python train.py --model="model that predicts nearness at each pixel" --dataset="single toy objects rendered from many sides on busy backdrops" --image_size=64 --encoder_arch="swin" --encoder_norm="layernorm" --encoder_head_dim=64 --encoder_qk_norm=false --encoder_parallel_block=false --encoder_num_experts=8 --encoder_shared_expert=true --encoder_widths=[96, 192] --decoder_widths=[32, 64, 96, 128] --targets="nearness" --batch_size=128 --final_lr_fraction=0.05
Rows from block 2 of the encoder of a small model that predicts nearness at each pixel, named by matrix and row number. Rows with one number belong to one neuron. Each number is 128 + 24 x the weight over its row's rms, rounded and kept within 0 to 255. All counts start at 0. Numbers have three digits each.
After each neuron's rows are labels from the 100 images, of 14976, where the neuron reaches its largest size: "responds to" is what is common among them; "lies over" is the class under the peak. Only what is clearly more common there than usual is listed. The data: single toy objects rendered from many sides on busy backdrops.
# gate: MLP gate (encoder.blocks.2.mlp.gate.weight, 192x96), inputs 0-95
# fc1: MLP up (encoder.blocks.2.mlp.fc1.weight, 192x96), inputs 0-95
# fc2: MLP down (encoder.blocks.2.mlp.fc2.weight, 96x192, transposed), outputs 0-95

gate.66:202112128095101147145197132142113105100164131138128104083119122122132140148072132160166111112151154131108134128101120084123121108122104137131137105122143124136144153109123141157160143144114143151137103154151085156074129115141146118170150112131138127176116113114167152138136089118134104139
fc1.66:141106117132132132114174124144124104098134092090166175090115073121125146096134174119121133108140177139123149088108166101116135110108114159171096097123069121124151117126139102118141163114145170170111141125138145135112141148145141093162110135118107137132101145128135138133164101148130107169
fc2.66:123096127106149112144131145108127115103113158109102080117118150094187132137178146134142164113132141140095128086136148153151134103075103143166098131152146057090116131181162088118129142117111149126122132082127113150106148134113126147142092129123103131090122151133111139127142105118122098141
responds to: teal; green
lies over: part in the main colour

gate.96:105110122183153150123163132094131155143120128118109143089147119117125105164162168090135114108155131081076135073094105119094114117152108128117139137153113154156115200107117124103087149101125115138136148150123114140140114109115128147129134178112149098111128119096102151137127132172118142102
fc1.96:131108151107078116113132136177100104128113115113136140149132124119141130096125134124143134155109139172174069153174134124152144101101171133136090140093161099103120066168152145151172134157160121136105100087135131128106111127155137109125137090151082119146132138141134126119106120115123105159
fc2.96:140089167133104111138160109138100142149150122144076132117130133134100118148104130115161121075104112119121152111123099129111147144133140124130137155155105115167126122097185074150130144117149087148087145132101081160143142115142147149112079154105104144149108153101144151099175128150089122121
responds to: yellow
lies over: part in the main colour

gate.154:100079132115142114141145146117091186107108133135117067147098130131135122128100157110091105160135124112120128155116147149176134160137174145107124165135101068105086142138136126139147134147118145143121137127133138133107112159150109168153125189091124165150134104139150108136142091150152146142
fc1.154:123128160144105144117115093112126113127145135118140157123189114114124112146130092123204139115140141134154157107152090074139128100135103096140142104119135138161151153123127114125147048131136124108152106147122127151122144109140097110081137092127078122122110151132083152102150110126098100119
fc2.154:168126169096115121142148130114112165119120122151085119171157126105154135132089165108090132134122095112103184107091114128133133100093117147112124167140116123140129105124134126055133150123134124113083158157130154135145103144148146146139078100140153138145125084108125129148108171166131110147
responds to: teal
lies over: part in the main colour

gate.23:146133148107134122093136134121159159153162093136114136131104150123153105180145149123095146179126102124123132128139083101105149113104156095138142129164095167168136144148134095144150132130119080168144153121148110107095115090147141142130145093136145134144079127108132149151140111143119137051
fc1.23:114135135129128128087148117127124152145172115112136149125109149108126119176146131165132142144147059155096122140159120104111147098119118127142158126142111134131124168146123103124129151121119068102142133142152123082137117089174104142104149090153121164117085175154134124107150075147145171107
fc2.23:104119110130116151110125136148101114104111157093127116171115105137127144107116125118161143114079082154098124162158167099159116109148123120089109160097153097106127125151138112140144112186145099091134115116106172165108121131154149124079157104102115098145144150107109113089107117155122088134
responds to: purple
lies over: part in the main colour

gate.107:111095180099094152103190151134095173121087081081136103146159119116118148085146127132156132125133145114145138094159118119141162119124141136129171131136113129154107117146096163131143098125142134106175134163138120116110152115126136162114130126097153142135117131161088102144119088161100150140
fc1.107:097147076165132087112088107105163073132143176165127141145113140131153100159111133126097121121125105134142117134107129125103117137118112091131087114129156104102134149092167095117134121134132113157092114109128159106154096131139130081157152145153102122122128106139162150114181165115170115132
fc2.107:122151127134110126099130163095127146141115135118138127152132119116119151113145122097073114113131114156136113113104136124114126107125157121083119124144156141082140079136147126063108088118149118146193096098134133116095122142165117142166136092124169130133071155093097117096114113098121172124
responds to: yellow
lies over: part in the main colour

gate.177:142170138174171078109148113092107135092106119142161135117130134161158133119108128116132130143109137145172123137089169148109186148142127136168095136153110109124116099126098142122134133156169172147133154138120108098110159159128097113141132100104096085160133113108133120178146135103130136101
fc1.177:101123112122130128138097103144132145133149150180112116114143118103100137163155130130166141090166105094126135136115096099091084120129116101120175080130102162138128131130144094153151160044065123116119112118150154124144142139123119152159123154127127161110102141119133166107138140127139107149
fc2.177:129136098087129156146095101154121103159106147096087129106164144123118152152193130153107135087141149162126149124133120133123126104121127101160085115119156134121146107100111171181127122107142084153161128127113130140139146141147052118118137090110123070113130124151146108129119151115121139131
responds to: green; yellow
lies over: part in the main colour

gate.21:136101070106131121102121108119145115132130112154127186130129160117133139134123161104115149108099147145144127084163129142122088130145073126140158138150159119104105119082169110107104154135165110128104105135137112166126134131151148098117187151119141073122087106124113164169148139147127106137
fc1.21:144094102162133115095178117114093124124112159122147112074104113154126167091142144151139113102112156156125124155119101158176148130125112168165124121138167127073135129113132153083089147129126112126106107138102107102115111127131121136163117119155128080139116116163166102125095142155170140115
fc2.21:170134127143119125116181094100093117112163111167144147162142160150147104147088110088098123161123130090114138129120143097107145096067144171106134101072101130124150130110126121132092128129118111108113152112139146117120115108160136135121153120107169147154123123124139138125069119134149181144
responds to: orange
lies over: part in the main colour

gate.28:175150109112101149132143116168157084154144136125113097127148156153108145112140143155129130099108112126145095112123100126092118116133126134127163120140129160140179145170116158078164129115131121141089140124120125092104142114110117066159091133110123121106105131135137104188094148151073150115
fc1.28:117087125126139117114149159121100108079123115147134144162080123163169090104147096124132135122112133108142136115146138117147114103126138168138106122106180094150110129145132116155092147133094123104127137114203113112080135150146141125142152132189158178153123116140109136099096125127156149141
fc2.28:127107129135109139109091140142088130109113117152140131138135107192116108142112154130138108110120134121076131125124123150092164111130127163147124101168063136089081133111083102080114139126094100070116151094125112137170148129139121119152155159115123143111104152142147131094122137163136155144
responds to: brown; yellow; striped
lies over: part in the main colour

gate.7:152125141102081146106116125122145085116097142171072130136139147125103092101129091168094135114092124148154108149164154138142086121181159134135137129142144140138145145122158114120140162100099122083134087113109147115118137085140194108163138149139155143139142151127137110144131090121118122145
fc1.7:151096124137088161088131120161161128135145135133139085141144141106150136119149118118125112127094096096125145200152125148126108063155157150108112156135103156115177116141138116122117135105137117136103095114134133120098155102139164125133127154119081123124162121126076128108145116103140061121
fc2.7:141139120164110186151174135162159131146127101129143113131107123115119132139116090142112092135142126152148096102078100116103134139143050136107151167119133133098111140144106128128136100141159087190124144122154113151122081161113118139124124114096134139157142108117152082108146102120121161134
responds to: yellow
lies over: part in the main colour

gate.134:143150171162144115072117171082137144146139122152152144137127155116122143144140120164136112087131173135130145121131154142136196106144117140143149173125125112136122104135109177121109173137144139153145128139114131071128115083125100173098112143106129089080105141145146113143131109149110117144
fc1.134:166169145139095114127152163096139134179128098113133143118087153106154127140123161109087152133095158131139117111160116165127186122150160133163155138105119101120123092142092148148101145145163109164135117121074122110129142111116101111114116110141123119113112134155116100152173097133092129089
fc2.134:103130129117106142172137138085152140118159094100148106155140077108133148106094151153127170206128103120140111126150113100125126143149153141107132125138124125134092141123150126137158150105122148123106149121095130153094118115091167152085125139092149105125145120106115168123121062140126092159
responds to: brown
lies over: part in the main colour

gate.40:122104126144126155127131152114122163142126154140105133076151146158132128173133162107147126102173167122102145106126100143118136135124126103127166115160100120171154176109148104167102123102115150148096164127137123111076118107099153110127099176144144155066093119145130147122121152151118140095
fc1.40:109112161153124128097118118119112145141130156114109137083143146123104134156125156098137138103157126107137146096144093136134098122127103136128124117183135130176144218086125100128114139117087157156114170135163153144103123124130173149128120141116166138094088142137134165142149122164092138113
fc2.40:115138141144135131134118111136148131099113139127148086116135107161151164120110098100112141152097121132130098137133157099155119141101075107161190156098147146086086107100099158075129140124108106082118160120141152137159099116125082154158166114117151126143165130113117144134141120160140098154
responds to: blue
lies over: part in the main colour

gate.71:161122153107120101087117127087128144129123107161145125152117128122122164145137098164115093110122184093138120084137166104093148118168145114124126146145097137117107116139113115121152133077134115147123118173141112126135112129096096155187101133108117122104103120180121127143106168118153127188
fc1.71:065126140092189135127133140117118098154135178121158107185147097165134099110148109122125152097094111140144123155128114143162084138093091110113097130092190134161149162137143122100134139153111124129123168149144126117139118147140122148093165151116097123134121127119146133136110114131098150125
fc2.71:105093126145143160080112177118105172132109121146091107096134166165100109150104118115149105092082115119117142128138137117102144136109128119136109176110142121145134099144149106147114138131090142146133096128169110094146126095196098151118122118144087137104090130140115094145105096152111149121
responds to: green
lies over: part in the main colour

gate.135:179102139179115118128160125132151106125139191132130118129117110130184138132116124143149148101125113140141094078116107064131150133123133181151134139158125081129115142081123123133139141108123133141155133123140151145054127093133101129144110133126105135125098134159090119123160165118101128110
fc1.135:159095129152134082125130122176151114103152131141158136128145091130133189160134110147118125124151112136150101122121122085130108139091076128127155157168112127140100144141097121176142123139071158102129121101166126165080160111154096102116143129151150135136115120146122110108181134131119110143
fc2.135:134141113110151089104104134158107135140128132106142111118097100102165096161164171087128157169123118128148132122135143113152141100073112100150100088134122144084089168161115112123121137154149107136098109120151124144127151171092110144130130110133112137129180126111144118122144122078176128088
responds to: teal
lies over: part in the main colour

gate.57:140123148161166087101118128170159142142146146143127152125145147131137165139099208115142116127125192162118135097128117129125127163119154115124156112115109120170148108146137099125115123084123109157134167158112163098090141118119078140104099156120142137092091112126121116125133137155089133107
fc1.57:179155079114152168144123149110135120142138114134120117133175113131128133128120135198138110139128157137100147152088117135124153087109125117103149171103141132143101090137163140126131181118130129135143110137076126089134086100116115087110091180128124150102131132128162145121133105121125097089
fc2.57:097117105136117148118146156095141158115121111102159131162139152133111107131162140158112158149145105114128115148136111121101178166160173148140113119155127151143142138178159172158125164141142150125136118126070115085108137127153170143099138148136104130171121110160106135143085082095144149137
responds to: orange
lies over: part in the main colour

gate.141:122109143119134127147135140117150143109157103155084144130111148115143128141119111149160166143140161170103136096139101138123147119117117178164153186123134092115123113108116115105135183185131107148121148134127132063098114111113123115128107109145115156126129168139116117079130095155084159088
fc1.141:114119110123134151142129127137128149100140107088081157147115115090112184109126112127154105143129124168125144157146104113154143122154054155130147137134139126083099134124127096116158124139116142106153110122120122092169107143159106127113120130119144118101144124149122108050132083160099108077
fc2.141:113108085117099161148153094115105129106111148110131152158142107100130151148110154137120065131160130072168115106120149101185092120142133098101088098148154135128136203116131092150143117152136119125110129121122135165133121141121107137123152139079126136144130144118102140115128123143138124185
responds to: red; pink
lies over: part in the main colour

gate.191:128127142108135094127163118118073104106102110128114123125144166117089183131125147143155094096149145100123120137122093140080128137130183093154169155153135171158153152118142140127132134142099152109112112155088101129145122108131121112128162118117129126140120088140150130177180119180124142155
fc1.191:152090126137170150127139135139156125144122156123159137153147087116101131119150161107102107120160156128122101124098102135103117094127120136125105187117110116158137128152137110138115145142058164116176093111136142117127149056134125122098139112141091146124087112156121168127102153112149104099
fc2.191:149080140171136129121139154148136115128100104122110154101144164130119150109144147129110144113135164119108132141105105145078092138155087126131129150147071113120155120136174125130154121157102096093147082118120127128163088144108085122105105128089118136161076152106116160154133143162165118142
responds to: green
lies over: part in the main colour

gate.109:167104172112130105120137124083100127100112112111146140170143102139123146104126123156108119171163149126149124104117136133095160134162086093148157094120110185115123156097125098145118136120142151153111131154117148124110097122112147152161150161063141114138108099143109157132114136072150106133
fc1.109:094114081140101145102145149112148124117144139097107159147146129148123104124124159125160122104122076197127108186151117121141097158095167106128104123124111098127136096131125091135152121069100126144140128150109162113134142123176101085135144091148131123143149113163113114131106121149109163138
fc2.109:166130178130125123106113137054132150177133121145139140107132138138114162140153065104107118122097134111159135098136134158155157138120125109140159151099139125106112075153101150113120139116137096133134100110121104137102132110162117132163128145070132138144106065104127122142146146174115140125
responds to: from above; green
lies over: part in the main colour; part in the second colour

gate.10:156149150113108156108098115138146098144131135140107114153119152083128098142173159142134172171130110123161100170126133150091155113139124097131117134109140124077133075148137145138139142152176108133150081133053143105140103104126145084096117101127123116144149125111151102137122097135123106122
fc1.10:114131122161147112131151113151125126122122153102113130101158090146132169156102155123133104064118153153121161076117125116125107152147098150137143096165095117154128165108087127112157098070107180143088168135151124160117130138117124140134127158128171119109097137131135148152111136147085141125
fc2.10:142147120124128127118147096131099121149105101110129138126121168105070101113134123141122127118146142131124140156126095158105156169142171150126139122128097157177185135150149160183094145106145148134096080139105114094130151134119141116168093131183100153098135126141118117106116093103151138097
responds to: orange
lies over: part in the main colour; part in the second colour

gate.55:109126132151155114136154142121161158069141115115151087118112145143154141140107126090149161149156105187099135157115169150124144093146101122107175170125134094131167146135118130118154159190111117110133137130123127125122134142147141155117132140104063130135154108137102112091140129171156114134
fc1.55:133111172159133111141124135109125165099151159107138104120101121128186154132098110059160151143132111142126111148124160126095123101144100120067147135145153076092127102183122119107114143165148135107148168150110112136147138123110116124125106128098101106131118158116132121083123091160119131111
fc2.55:101127153112125099142145140088105106121132140085079127170124085088189136170156087115150151144145120095152124099149130110143103137114158104114132148125127144149082144121107097106094129139128110149136182126110172134138146097127128101095156136104137131145152145161097166123093125140146145135
responds to: brown
lies over: part in the main colour

gate.157:106175106142141127155145094114152099105108148096157102141118132136122142113130134152108105115116127122131090122101130155087128152130127145115137072165118150182169093153097142061138157135169120148109151105147168121124162132129085122170162154103151135133116122147134119147090129152115156128
fc1.157:141142177111095106122090164138124141127169138101148078125133117091134114150129121147165119088157116104121138124136142140159118100102148108086124117185148121124094103099136179141107106090126110117114154146076146138150101145116127135136148107144150132101179104141119146158143137131135067122
fc2.157:118151148130107130139112140112106141137122101145142136120114139121080133114108083108147110132108123144128144151100131141143106146178125055134087165091192104127167115151116137177149106162134107140121078139131121151173132108122126134162113136148152086125144097110107172103138106148104142134
responds to: teal
lies over: part in the main colour; part in the second colour

gate.29:113097094112119098129159158106106150139114128154135072174097140138130140118121146121120071151137113078114132167099143138126157185143160131097133139138075117097098105156135135164133127123136134145113158097116115133110130141133126130124146182118122122128105131144124101144127096114205151109
fc1.29:106115161125148146122095076087091105119175126124106137141142110097092121169147069146158141091119124132166153119154119122130084063139089124126140111116170127124123164116122120120160090121126107115148111160153141165131138121136120124119141106113070112140126155131116146115131118108080125132
fc2.29:154130158118136153153151143131097123111130125153092105152135159180080150134088161106079115159115126149084177139097117127082154127115126162157164143155139113123124117134160092135114139106100125134127120119121124134184142126143140161141090116151162094128123104086124131175114142147129101149
responds to: teal
lies over: part in the main colour

gate.77:077121114134111162169118182150151118150170111133077109103128156104127101163112154152156160100134119117085132157137121127133128084097119162120127150126141102131118154143118131133133173133140130125147168140121143085145156130124097121100086088135107116105103153127140113150123080124118141071
fc1.77:199118155119130083117117100104127139129108145144123147091118108143141157096123116115102125147146143112180120090111139144089116149141161096105090102116115136122149121123109135132131120125139160169122141128136078182079141118117133103142113127086120180129138089112086126124121160083145102128
fc2.77:102123130139099119097140158119159146163130100153139143118114183122110135144178079139122115074103135153123140139126109159129141134128131131127174162138142130133112104130123166118095137125124125119170100124179160062145138126189129128148121132172149107101110125125109135123120147118107185095
responds to: red; pink
lies over: part in the main colour; part in the second colour

gate.181:128142137154145153148140137121155153081118158124108113109155142130125112148123132125141177135128088148103144108133126094139111105184104155069113165159115090126160168158125114090111090207124097124146126111147107126132161120104104143114128137128122139155116117094112109098134148104161125093
fc1.181:115116116083125094084113123131108076165154115106159149128096112140101154116126130158120115100115149131136114138134142162120122142062146120200128092113157169121112086086123127154136167072136155120111127139105165118142105154142145111127145102130132128104141136159155141143132139162117128156
fc2.181:127104118135134148114135118142144143104090127162130139154134121140079135076142133154105121110138128107123181113130108152124145156118101150145099077162116132117172106093175118103145122142129141085136153146120111122132128097102073096091085152135151134117140104116199116137155151094121111125
responds to: blue
lies over: part in the main colour

gate.108:119095116113122156093152126143120100129115141166121159138107122122143173118113154163152127130107161099116101165170107098160106086155105115163092152101147103142106145163139070094131168094129121105168119140146139093114128091162127122161106099153116095125100133127141141123142114146100148101
fc1.108:140102154121133080116105083120140127109117138160127174137156107129109140137125082139152141174145134144135131078086106136129140171124098103152134140090120141123088144098092116134135137129146161145112109116160107184096130129139128102160123160152143146153114170124118131070149139183119137140
fc2.108:115103164134108101093160149100126107161132150153106133102141157129095156116145104090093126074123163139165162099141144134156108125137144115140125138129146108140131157162189113111125098141105111116144101144169140116101147115173096154167140097106133110126116107136089103131151181104105128121
responds to: red
lies over: part in the main colour

gate.133:129114116111088104184154145135102133113124107148101133134123107130132115159108109125124139107114168122147156153160142171121114161144119147146106128169121138166129135144167170134129074121169090067110098148120110121140086085131143128148141125130177142154139107082110102119134118150123136084
fc1.133:125133130161146151085115086126129121138151120125152134140123112105138142097113127117123122130141117110118116155137101082160114095118097094098132140122134161057122128175092091103135165113084167186114129127151152120107136149129097138156095139133089119107136129141131146166117120081108095171
fc2.133:129078081157133128141125143127167165130096114164123151124124151115126108123119133105115131123134163154120108165072117163066132127145112140141170142160125124129139143098134185143162142172154103095149135144107128156128101129111086101124116133086140131140109116101107159111140102163107141168
responds to: white
lies over: part in the main colour

gate.188:152155149125136112073115149083101102152165122144144124132143144111124156122136121181111125146108127123136093113141134124109168108110137142119125181079107150118123125140151122151140161138116121166179112131148142046125098091118133150117126147100159084114115121147134136152096080121153123124
fc1.188:107134164109140162126140118167113132157125115091149112080099175133121112120134182076110118138109113092116076145170126145116149113121171101117128096120102165124182142129098135156113137156150110148087125114151154156127130146118130131152159083131148150141151125145084111130113141109154134106
fc2.188:143121137122083136142103110087129158144147116110138103178128119087115150137144116160119198123134143135088106107156136137112146111144097130165139151148136121098103138151109199117120131115148099135110132181060143098134144120120105142122082126111099120121124117150136114113128138137086121085
responds to: orange; from above
lies over: part in the main colour

gate.139:131146147149144116119144110127097108140125091126169149148108131137108129089120146103140133168126137146140078114128145078107125140147119128145123102072114130155113090201164130105142100176172110146150129138128125132151100100177106148094127112130108102148143130156160123149104120104102174119
fc1.139:149154130112122123132125100119142133140160097138190142126091118125113158118109117131142127142095145158138114113101130089117150166130126150129134107108119100121091073191120137135147117164158087151156155143093109123156119142172083147121150108145105146133126120098167105092100107088131170110
fc2.139:130139107185107161119154145144158149099111111097084111113115136103155123083094087112106123136112078093149117125159114134160128132076120139101162121129129149116080113115121117145143140114139166119126144117149155115128175122123154103160134129099147134130113092123132140195165113135162110157
responds to: from above; red; orange
lies over: part in the main colour

gate.132:139095142111115100136125081146125123125125106161118126146165144142155108159133050144113096115117104115136147114139103155131125096105077098138112122121141099148130125125159121175155079116144108101122156123151093127101119143162120105143157107121156133151088152142075115121180153162139139115
fc1.132:116097125137142119124134164108098143130125098109117081127111149078112139175111143093140134117170127114105122132087143105114102149145161185097160138130099137081158140142114129082106149133119117159073102092093128143116140166099125124125122154126122146143160130116154129157084130120179146134
fc2.132:098167111153111094137122119123113141132120144136103122150124164143131195159097120158131123179125100115070180121140130145092156135121161157129092144130144145109120100139162153105156161140119094134131103106096123150131154137135181149131121080149118111113116087144135161149135102143146099116
responds to: pink
lies over: part in the main colour

gate.128:139127127194123177116104067186153126131155107112136133144122136101127099094113115085110134107159134091124125121096122121116140098154073129129165139115150141131179149140117149114141093152121122146146090142152181145115124170115115123173105128099131139143152133137152138116123153131097108134
fc1.128:132121115094107073178114171114106108124119133158127103158121095123169127127090137135108113100096160130148149115169137168135131164166146098146085099153088144098125132130146135117119105104143101105112117136135120078150113117170119133125096146119181184125126108111112132124146143121123149091
fc2.128:145132164140114123132106089093152150134094137181083179153158125148128123135138121115114114134157123157122147152112132111118094134114112170120127101107135160102115153125186138142164174161151141123196126075137125129155090140125127103128148107094123126152150133130105132122140101142174152110
responds to: green; yellow
lies over: part in the main colour

gate.145:116145140161167193084110106186155123137123144098147122165193140132098143117113147131131097117154161128133113111113135094127124145116105134093116133121126126142126131122152126115110095144124120121129114143108125117124113076098109112194114148173096088143115076122109120181133126107140128126
fc1.145:135128133169154153098161156111153114147114106099150122110137123094142126138161137118119147118191107129161153123103152113114128104125117143149141119075120157116151106110106122133111113089119150118145114107147107141105127195110116124091105133172108132100132209157143118140120141127141073109
fc2.145:110158094076113120137118142173139128156188131122118149138086142120122136128109090143118071090121139127146081132144135150142146139109175091166155159088136124107103109108143124146115143102151121139097115156155129128128139125123174143122161112073097106126132140163117158093136119099125127153
responds to: yellow
lies over: part in the main colour

gate.74:113177139072118119133125146106134107104132115129115152119129154086112155123135110158124157145116120134103137091160122146111157076130129169132159183167146103135096109132105135145117166123139104139159123149093137091118156104095175152146106148140135071109109138139157105164127094124099122123
fc1.74:128116135101115144129118150110137165131139086099127154156143104114125128115133112193141159124133155140108171107138123135156163104121097134128159172125134115130106103115141126129095110098122101107180104178093087079151122139097143156098124130109120099068134106158147139101107101138112097107
fc2.74:133146105108169138131121104170107105123148129123117139138147061128153120134095155127145121172149111130131095115090137091126095139113146140106098081138114143152118126101136065103148125144134137123124169148133098183090100160122140135104148111113102128116129134117142162161146113121121142199
responds to: from above
lies over: part in the second colour; part in the main colour

gate.6:125098107136103118121122124143110124161149119125102126123122150097115140162144165146122120117180100115129128113178117099088131104173106146109166085140070189171149106123137102146131092144103079095144106131145142115127090126186162137140120129122100146113123106123134153102110104141133131110
fc1.6:124090110115101127117100130135127112165153127143123131137112140096111140149157153160106110136180102111103120107171114088105137119174104141104166074155073182139130123107127099146133120136102065130132120121139136119122100131178153152152125140128097161105118112098120132092142095141145152121
fc2.6:128118107171120135121126115159170153075102114120104104102089143141140125100103081109149118125100085132093101125137147153153148182145088111118149165120115102079083111160094130086119134122138137075127135118126148137170120132128147090124136132096144133138119122125118135187147129130143135150
responds to: purple
lies over: part in the main colour

gate.67:097084141153134159121099174131131139131158139148104133144159121125123135107111141156134133086121145147116129137171122128156120108120125146121106169118200127141140121091132159117120089136130101111168121157123147053133127111175125108099149115132128119085119151133127147113086078168116136096
fc1.67:104164082114127131138118075155102137093108121141120157116127113097125186117122119171169114150135108124137143150072128107126128137116060158149160135160095104118134116138140121134123155112107153112145091128121114111128122121133102155155159165167147137149130182108101111144172128115154138147
fc2.67:132156126148113127102130115108123126119091139163133136106115131141131123115128142074132061117147132076141149093103161126107130135118175099114105119105137143123173101103138133125166109141130123111115087099106090181110118139137130133169133130109123119113092076165087172149114134154161125163
responds to: red; pink
lies over: part in the main colour